Weights of a small contrastive image-text model: 2.69M parameters.
Rows from block 3 of the text encoder, named by matrix and row number. Rows with one number belong to one neuron. Each number is 500 + 40 x the weight over its row's rms, rounded and kept within 0 to 999. All counts start at 0. Numbers have three digits each. After the name is the row's rms in percent of the matrix's.
# fc1: MLP up (text_encoder.blocks.3.mlp.fc1.weight, 384x192), inputs 96-191
# fc2: MLP down (text_encoder.blocks.3.mlp.fc2.weight, 192x384, transposed), outputs 96-191
fc1.260 115:484467535489388513465475543441409478533534476458505495438510575508471432525498536511483468537491535527498566493515566454495464495495513525481481472555476491497529428439519461506483436533473572486499569488494496506543520449558392477462461572518498510487512490533539529517471518580507468542
fc2.260 076:454574491438529506420510463458628524515447577451489475554436519531549536475466487523433498515503500521424501539500509520543472400542513425449518489489508491520496548530526534460507515484524445497508468508470481501548524522495551476577465515407529484558509499519531487490553545523485503482
fc1.261 082:530535553480498456469507535487510511444536526571526509497391531560461441491518548563520509601533455464473525492488462517523550469505576489484523471493474451463440602597534489448470470483569556457458530465514510479520529441504542455528469453484522472456473515566547578559517462455509462465
fc2.261 087:484519480595513526495489465583471513516489488488471554546562474497542535512507507452502482455435482532500547490454454540458469504496483542521521505425479482561538446434472537543538457493528494511571515505503506479505468533460455553523527491539536505595486482434536421436461598518476446435
fc1.262 063:530466509469481454497535529553470539520446540481518473456393442500547493408504484466422405626501529398501526496492480502493522480534524489440508512523472521492516515524431518438473508455538437531540539510521511498516544565588546555453557467487460481488511468453435499495511509438507492525
fc2.262 093:539480485549570601508559480498503455525437491513497491524504480501494475491529585537549513534576542521518467508512496574466524509522486479470498502459498488453476502495406445527504551519542489468580486474509495461506484640535497543492513482513414557488492565524470463414507487521489480504
fc1.263 076:525594501532502468542487549530548479500514542494580501519564518452573513583504468579531561537497493558489420504460510529479533486492502486543458541481524526496569488421508545538601544492498533510494531555538427496463483521528484519510517518509458446529451503476496496503532484519443519507
fc2.263 115:451487467530569529507534428520508480493421517502467558523548497514489519462470593537515540478472509518513559465551493484538527538431547438500487517417507447451510464574427466499483510394575559515536433518477496475485457597529504507548503486521496585458506500514506452493475571479476476458
fc1.264 104:476475513450411454488551487445499486510501499452470541496478486469503425473501557503429463463489486573475479500462540455489432530466549485489446579532497512476448439458554459578472541551462485530555549526478475485524486488567446449467544532482520497467502537514510503518424526510515513556
fc2.264 066:535504450489612532542487511507490511540521504480515441495527504512498543482481477549495485528494566469568533521522519487542533419521448481473486346549441482545560504563493456450525479429517478473432455462483514517485572512455503528525510555528492539446515491530469552488487466528496439437
fc1.265 081:511493522529542520555492487464451515503508487520564509463455543513477467561484502487502481540470600485416498519426512499564491539461484486483604523511468523536450394472421479477390475568493512487507532530476506527457485449429465481494475508470549451542535450514532541546469515458497438545
fc2.265 099:474481506470517455522595424502537452477466520519436479467454538497543459492495492538489550464524497548517498465481535507500546502514511446481515529539524476498468517531559512535501508369536497484588456573459436558534449556510495424532540527506514544478528466520516556523552496516507523532
fc1.266 137:504531450514547469495542465476491503499498571504462482450477554514459522496489504522477422531480504454510465404441487466474504488595483452441520482491465484471532451525506453507471524531555486503490492477446502505583575452494545528527499450490588528488494558528502438451557537471480467477
fc2.266 051:485481500472472566530485530544450461511498491544524484481500492481506442520496471480513551460527556470545565616521549510409536501440517558539546500497476533491507531467490503453503437476447498540522531540514498494467418538464520530485464478538393538454472456466530598551505445514521449506
fc1.267 071:511621424553470534533496436575507477515454554524583501528544529501530587515533560471497439551551496520544539515458467521489584514519507506546557498469577407512443514420522449532542627499521485528572490545501523519482512541518526511484504452462522514557478489573502508481489480509560592529
fc2.267 162:486528480484467498505570477563521483510463523519483543513462498489507494565510482566495442459531558521439497455500510592505507516472501438520521523536487445528505531385458502598502500556488501477499467449564394550504473552530477538493496515469469492393449439552508466501502463544554571533
fc1.268 187:526537489498516470501477486587560509492499456463545463564571378483559533491534488488565581528526449544528519523494464563502541548475496519577462520483567479470477587519532574514588513446516507512492463530516516487453472531541482510453535497486469452553528521447498517533509469530515526511
fc2.268 078:462482522571511493518566475462497501545484506511494511462517505527476492477506513518446417471454503431503484489543518500481431503505505464446500480550452503567522434516508443521408514526465545520519524459536525546536521515489474488574479495457569520451513507545531435433497576507516506496
fc1.269 069:462476510482541449563477495481456469444526471517481515505361463503524444497501444454484480524489524392438517544457513519472510460520510472481540451490486416488477456501412434458459480522542483517565509493475523497457483517487451503484522473440490434521502488498507519511485500564510441533
fc2.269 112:557452511475573502522595446529506515510444499497506428531487493457537459457473485487639524540488536475465458510491503561471473508481523408526501589558541494537484494466522544551554449472492432514562505539418470465505479478475509491504503479508481465517494540520512470485503475520524495513
fc1.270 161:509525481502475513508537513519541482496526478443568505540553371475554481532527535490556567543526467553493517524524450561520511528471518472613459523501547515476476552498530550551555503482486517520489483557506479488452485537542449519469557497462465469517524530480497531526432482571517531517
fc2.270 046:469494502575542447534428501512513596539481512472441473484515466516459544483464490556474423468407480443479463479493506503439522537543493521421466453489506483548488535510477517469442550485506481438562483456532539476470538527505511496497503565532538542480535470496512466456508481484480505466
fc1.271 086:526502501571520551505532461486563592551463495426534514554532473550510501531504599514533491479485460582470560437538471506406561585530512535545439477453541525470535511467514529488602516516513498546540408485444528447516483482519508509496597539480516566464518514511519518447492476528498455505
fc2.271 026:487482476476539452502494564522446438547566465615523481414510497508512487517455452463434591535515506524508488554549564538544438434506464497474484477596453453521475445507469499634451500513552493466529494470521483581521515458515476470475466573421516477561503498528519495487460523466499502445
fc1.272 057:487464578523480523595504456397495462509435478498592470514487494438541435495531505501551539537467458504478521509506468495535530502486447518546459422532500542476510450561458512517491479517548462481446478491492558545486493538494487520449488495474506487477479544572453466550448539517463467547
fc2.272 069:486565617475458475525528460533516492473493485487443472475547441470447528533480498452557487503498510530455458464472522469505560503522440488489454533485487531494499491602418389505516483520499383525537524436545564518423528497432503522522537458491443512545528533593482482523502541526467515477
fc1.273 082:494452502460496496501559492475459536521557512522503399506371462466496464505456413466489439508469558438488457451409401496525508480479481427461497484547508476537491455483447516516478497512576518522556538489453538502485572482555453469472515469525483491495512543486453562533480485480446477498
fc2.273 098:479489487453531499494530464512500497511529491501552440483558506445504466525482450441524499526478519509476465515455449508529490499568515466473508502538510449529557492439426480510499486542520552491564512446477549492498479514670507468488502507498410505470511721504463518592509505507496516484
fc1.274 067:487516525431531464465477548619411482543515508460537498432517529485434515523440556566450488509466506514479520477555472478488453469407514496510435517495497538555506475567539508445455460495502583512591467525470451525565575496491524502474450533534433522501554458531531504535522531531442534525
fc2.274 118:497502433495524476502607481545483501555495552511449489517442523503499527536509506531452509365454492513467464473492468539466507445525460448526541511497541457439436557575560540555466488497541520455570460519470526571534393525484491494480523500475576538481504569491487527441494470534503534519